{
  "encoder_arch": "vit",
  "model": "segmentation model",
  "dataset": "cartoon faces",
  "train_examples": 101725,
  "image_size": 64,
  "crop_scale_min": 1,
  "horizontal_flip": false,
  "color_jitter": 0.1,
  "num_classes": 10,
  "encoder_norm": "layernorm",
  "encoder_norm_position": "pre",
  "encoder_activation": "gelu",
  "encoder_head_dim": 16,
  "encoder_fused_qkv": false,
  "encoder_bias": "all",
  "encoder_qk_norm": false,
  "encoder_parallel_block": false,
  "encoder_moe": "top_k",
  "encoder_kv_group_size": 2,
  "encoder_num_experts": 16,
  "encoder_moe_every": 1,
  "encoder_expert_mlp_ratio": 0.5,
  "encoder_experts_per_token": 2,
  "encoder_shared_expert": false,
  "encoder_patch_size": [8, 8],
  "encoder_conv_stem": false,
  "encoder_layers": 6,
  "encoder_width": 320,
  "encoder_positions": "rope",
  "decoder_norm": "batchnorm",
  "decoder_activation": "silu",
  "decoder_widths": [64, 64, 128, 256],
  "decoder_blocks_per_level": 2,
  "decoder_block": "basic",
  "decoder_attention": false,
  "decoder_upsampling": "pixel_shuffle",
  "residual_init": "zero_last",
  "optimizer": "muon",
  "muon_scale": "original",
  "learning_rate": 0.013,
  "momentum": 0.85,
  "nesterov": true,
  "orthogonalizer": "polar_express",
  "adamw_lr_other_params": 0.00096,
  "max_grad_norm": 0.5,
  "cautious_weight_decay": true,
  "ema_decay": 0.995,
  "max_steps": 9100,
  "batch_size": 64,
  "epochs": 5.7,
  "lr_schedule": "linear",
  "final_lr_fraction": 0,
  "warmup_steps": 180,
  "weight_decay": 0.02,
  "adamw_weight_decay_other_params": 0
}
Rows from block 3 of the decoder of a small segmentation model, named by matrix and row number. Rows with one number belong to one channel. Each number is 128 + 32 x the weight over its row's rms, rounded and kept within 0 to 255. All counts start at 0. Numbers have three digits each.
After each channel's rows are labels from the 100 images, of 14976, where the channel reaches its highest value: "lies over" is the class under the peak. Only what is clearly more common there than usual is listed. The data: cartoon faces. In brackets: how many of the 100.
# convs0: first 3x3 conv (decoder.decb.0.1.convs.0.weight, 128x128x3x3, each kernel summed), inputs 0-127
# convs1: second 3x3 conv (decoder.decb.0.1.convs.1.weight, 128x128x3x3, transposed, each kernel summed), outputs 0-127

convs0.118:097132100081108135160070179127093112112104116118160094087141123154100149181095152118119113135164090171107105170076162155113154094151157150160155115099224145155061186074111115083121105133140110118138124088125137155141114049126116115074112131140095140185098157116109094152100172200080149117113130106164114169159058203155134158074135108107107163114122096126097094101126159085144098147116
convs1.118:135123136164142141138157062148095120154139149151096142146126111056170121133131172115142139112107062056098125109162087098112158144089139078071172155100061170146136098122162139126123150158139095141135128129112103108081115176155146165154107118103181147053149091130119169026120118128133154175166122089091142085175122096114136127081167171133117113155158115100067140142091205131125168112081
lies over: glasses (87)

convs0.62:179116110093185109113140127139115096134138126108141062151061141168133083110071117121081090087129114090101103122163140113096128170142113113110162154129077157080114083146144106079113164136087086107067144179144097141086144083155199046162129066125152160100118085141109146070173081184173122124079131110147166115108155116075156151146106090110097148101181137132084130095128112139098124101093
convs1.62:119085125146035112116061169153127113110138123146075162111142126136171135127144105144183176188142209135163149129088130145120104088118117123182102132138160118155111139190098100162125123088120122091150093082124137104150115103123060184137145124096088137192122191116131096190098134174099173130149094161084135135173125057167109129097131179114113119123100157181147143118065141123175098158119
lies over: hat (41); hair (29)

convs0.124:126096115150054000139127011103147099118119093147096182091075093123096126107122090143156127126131123130130109135107074093113069135135137102151130138137089121103133162175111146091117091133102130079139134102152127143126139093179122072138102146145144141119132147100111087092071105093170106094115121109080052140136162118148108159121122194097110080154088117126130111122096122154137085128094
convs1.124:184131125118155076063163148123192179104141144090174102150136153121169110161121142140077183100052127111112130128125166147151143130129136167156135158100090140125164085171143123172112124161130139124149104165084087109164177188177134125129134108105110145108099125169051141092178127102133085137173115101123191087170179119169092140105080096173133118166127142082107174088110157090134199097142
lies over: mouth (73)

convs0.8:166158154110144085180147139151081106172113115115144120125137081096110110108106112092134105145080142127079141123076132099086117044137103074117124062123071147089129115170101203112142082072088121097124106121108131132096191122113102184129130148109086075117094124069118075078090061086162150087098132134126131095097091107128108157122174135132127127174074182141154109078096111106095089157113
convs1.8:098118143151141178079116181099117093058137134124133086132124082153145153144151153194101143140147065093128139159138062096100125130162094120112157160119161155118070109122118105146086094116117172139103167173167109111141030123143076137136085136165139191092088149146182175154118187153092132126185107148122076098121150187119119112113091179104170142115122129078077162120147101102152161176127
lies over: mouth (47); glasses (35)

convs0.81:101052105140195098089119132121079114123153085087163071090097067141091134131055118127092118120124065140125134149118155132142128100112088093130164105115091117177080104166125126122139132127132123175079149144089109137128133075128160071167154075147083156086162119075125172065163107127164118088138099123118163129159129095103159131104078167084099144089150125096119161123131083168065116150048
convs1.81:117183156140037118129117166124147129142130109109110161165129134167151117085179102106094141171166176096141170144099132147138107137157198154066063119151138106142146168120169149146146093143090140086123109098115204161107163191151136134134108191125109145181092149210092093144138144150086102134143115142105134090098085114127141117136180093148148128160120158173149119173055172139168147096184
lies over: hat (39); hair (37)

convs0.125:104104107114165171130163182066117149107097121144102108123147125125169077149116135140077059156137153128133139139119129081117131074173125127111138185138120135169056130099105124138025031093115145104109105108134086108092150168096091060100187139120098111128064132088151145158132095154181147125116136136115123135120155077154125101134073145136058136079109141139129138144133079087155105167078
convs1.125:145114115113156106159113113123112104165140136204161126115136112097041151128145109175133169081125066099133131093109138169136139166051130100115141054128099138149220137132164147099160172161143090115139201127150144182127107097155202140138086100125150134145172107125096120154103108140124087157150142119135154128172125166119105176087176119139186145191185121100135129117120197144067135147119
lies over: hair (30)

convs0.30:152116106159167064083168044104169107128107118153125072057094104088132192129131145107097089136106157116123133131112122081134180155153113168124161133119117126132156103130154115073175145120151138104095171190106140150133102219164125191109078036117140173119084149142116189119161106106158117137106085135123080136092140105132143175109158136151122208147138140131112166108109109162167128151125
convs1.30:118138157116085173190041166115096137127153132107131144143142150117141082136134099142158179148185129129119163127155105152092096139134149105107081143113145117140079163127078115140115107161105139142136119099122106120139117016082090084116159198167174102141122091084182053138107187150117165115135144127119152099129107126104128036154080123109094029116101148145124097153136151084133120114113
lies over: hair (43); skin (39)

convs0.82:113135130119105160145106122119149070133095078119139106041109088102134042117096189142117185076172116112132161137133142122151158090141123098115131088114086133158136192099181127108090099064126099073091195086070128123159081046143165098115101137143149128159096112151102150121118088125107124103099149119118147110110107123116120079157076081142102164156100135099142151154143133136186085200104
convs1.82:154092097144160091117147107113134162123142082103107098149104127116154226140199120152105054194064146143137157096090116102117131163112084147157180173183124132097100097162114098169156106159108117125112095120134111060138161180120099158220128103094102162106148128136180115084092140133149155093111116118126126118175142078144131156083130169139148114113107116082110125093060095067107136104149
lies over: hat (58); hair (40)

convs0.45:081105103105093159062090124138096130114117095059109091099109129114121096087111159174088190089128070086106092111164124130071104135139137074154139125098131098202075177157076147101154117075090062146140087106135077148095130103154165109149060127164113122111111155176106083164102138156124115095147123061116133116114157179106148146132065148116086123136170082078130129127120080127135108119142
convs1.45:126096100152122098136133085123194127117093128148122141112134112135098144160158103128122095198117188126119134162060110093130152056127171170172075090123156090064178107150164131154126135177151158097129168162133128087143103154093080086085200119113092131077125162098166152149150098110138132136095121218124123161151114099184113108137198167124148133140121120128136086166105154215148108097153
lies over: skin (60)

convs0.79:076152064128107094178106111127128148164132117156149125108089111087107136125127127154052137165149140157131125182099128201102104107142164171157144172109111140123155172184111168105139111210143097163105115110144113140137118166162092089121195108111073123174151156118070104105179162150119163147150148116120197155185111088146168143101079100131102097131133072151199092122190114122124087095103
convs1.79:173118190103138180118109174160112110150147150107142127162163171195181124159113127102160167085110099100129171100146124080157140134112100106159104117149143155106098063032148097145109124104106109098140117175105120141122136126114174183142094117170192077084087112090153123114072120123116097105120112129115069089090129175129119128141150143118128175108153171109046132128079186092166176171098
lies over: hair (43)

convs0.53:078083096137140191104125130113080083135127120111155169094088119082125112102097123098121132128127072117138160093134069165147124092119080096108145116121216094163091096112117162111129064082101123135163116131086094156094116126081105136146081089087092124128123110125036099153080119142134100091087144104129064119147127149133098140105105129178118153097079209097046075136120142097112108150154
convs1.53:181103180160069112082083177151189141137097167134083104147175116162163138172161126135126129176125156155114142145186083087078102074156101088155108118126177172104159168135126113150123063124097159099115141165142152108149073098148118082121193134140091079125109130165179145085095103100126157127163121153136155094137084100136134098069153157093092130136127097135172178175097101162175081122111
lies over: skin (44); eye (35)

convs0.12:113180160142149103154192115114089166113126145081147093100084106079097077109107152102124122103078114084063089132109156144101116123137111087160145166131106101091142122071159105110067192126084111154122039101114126140128143176106135110161146090082150092147122022144155114114155099157131108139126089065169133131105124084097119066146148116113131102122143132154084101144129168133089082061119
convs1.12:099113151139081164120080112177182132140132151150121162144166146172142109133123114111143108146134136195209192077185113153140121118115159105135133081128136160099152158131108151110107076150119142069121163183176109107098132057154096134109105202155119132142129122114165093110099108101107171106116180222142185116134147169129150166120121205138137114148137140113162163087139086060179154107130
lies over: skin (47); hair (44)

convs0.10:120106103118080146127089118065098064144121128112118163070156144114095102135097139189097172120133086081124125048174092066107106127129095114144114156069168092123103095138134099138104041168099082123113086177139117093132116072096120127162099189156167100091100071126152080176114116124131109143152149131095066110118144138105117068127096151175129107110164120093178154086124154138100156129163
convs1.10:107087132098144142084138137148186063092131108084128065115095092157162123157115111132109149095129185175154127110131159183130151122128132085146109107127208091145110163174115114103121117124088178050176135100126162129144130061138088106107079156146105152131097172125148189051079133126175209093125147099125143115104153123126119104097094116064094126089099148118078125144106141096161162151082
lies over: skin (59)

convs0.76:155142125126091140063062117145076120102092150122131124159148127141073078087090167130140145106104137153097140153088155105112139089118144173129098106106181078110139133148193098122079059128103110093148073129115118126154165120170127157036107119136201123102118182146119087130138127096151063112148071103122172113165137163158135120190121158148116101058164100147112114091110102107129173093061
convs1.76:145117133122170120201161145077190126145169113115110154119118121112141188146147129148120083130111109124137117097192077208162124130100052090061167183135138137138144122116071137133173157132138139152131192139179078150149068159096133109186161103114080183077150092108158110122091135128132177143134177146129115167108145109105169175034146116102145104155121139097158133143123132136138106143178
lies over: mouth (52); skin (40)

convs0.63:124160133137125164103135109061143139150106128116141129084160173100082077146102126085149154077123077071107047165109086134125137081138076045140167102180153124138105117078070144136129077141102140143153153097127115094169077086148193076155159106104165109092135111057132167142101120110163099120142077121118086109125171110128137150142108139089107157109109164107131102130104110155129031101103
convs1.63:124072087090152069137115104170159107147155119130124146123080105127191180074144084151106096172107134158125148072146123121108127166089144104114124155092091141188132123177152175166194186138130089139108114135139092119095214225091136149167153178126118153123122150165137101118158105170133152153100132139135133103142090098127095155109089125201129116180157137113155166114142079075087169103129
lies over: hair (50); hat (30)

convs0.46:116090117166090095095094128146117135113181117101134101140156146159103161087079206101104146057095127159108126127127080117191169171145141152157136149164103107093105114073096150124104080130100124146133140106080129152159135075127137115177082098115103120072161104160077131044060103154085125069154112107144116129155122168159177117131084078147138102070125123098077073129141185131083129116123
convs1.46:130138116140105163126095174061136098185114156178119146095133100088106056144125125111154178094169069106152113147116126144088123127116179103109138130143153077186131115153150089132150205155153159107156093090165134108140134122192212122088178157098144130125129128082178170210162154205118109135126133094148117112123128090113073163141167192113109113161140161150157120137164123134118178153096
lies over: hat (72)

convs0.92:071086085069135169116110126147125106083069203053119132170207088129098123134130126111144149132127105112122142159085092096137140092123118145111110117107140115143087154135121098078093120138086177116129155082049078126163114133095160059086149084149162092119118152156116142131112121067087132167142113102122078186153137137149125146130101150127107223147151082086121070135126135133150107151075
convs1.92:226132138167157114104170083129125137175143068152118158077073189122133117147113097137144174074119141134095078130117102127103132152116158129151173176115108140155113076139166118212155132104152120105130111147142104117128200142145100155209079182155113176148052135094151160112152145170184111113122106116113135119116149078139134130143099136104071130092149169111149163109095123178105101070125
lies over: skin (40); hair (38)

convs0.54:120091103164116123167157136109131114124112096092127189077107098114101140126129145139132146076110076109137071118141086117094097077100040077163128097170151094156138117125074149109144162109095085080073073133101135134138170064156140078132087190129122126112124120167113071138092080148107130127154143050125150092094081079137125058100125123115135113185108183135166111123169117124129122093072
convs1.54:159145114101121117115135077158135100143129158171144073142079175111082095071077153110095092155113142135124178076125128101142188120118150136130169146104094101146105175136172134110144084133173097122169196186110133128101074171096035177117079102116132140076134098055110105084154133113165074113088105168125122157116108149138163132175116130144128186101121085121062138102125116115092143167162
lies over: skin (68)

convs0.103:095168130117141179187126154061099132130095115095062170117163146112113080145128096121139128151117094108103114111117111147147113137183084081135133133165137138114081148122154102159091106175117103110180104110111121091118134094098101050128162177107108101165108128066090085168106138105123124105118145048149101137078070122133081089123130132127083000148126128096177106148122096107079132146127
convs1.103:085138170160122089074071097125099168104139146138181065068105101121132103076111101131105176149196101149119180098157147117053126151120166163089075075120135117093107114132076130067179136114143172196083085141175122135098113082156118156127109161120128120147141103137143163109158150121096131153114112217126184104114126189108159083119103133179142127127112125138101136139152107091143150085092
lies over: mouth (50); skin (45)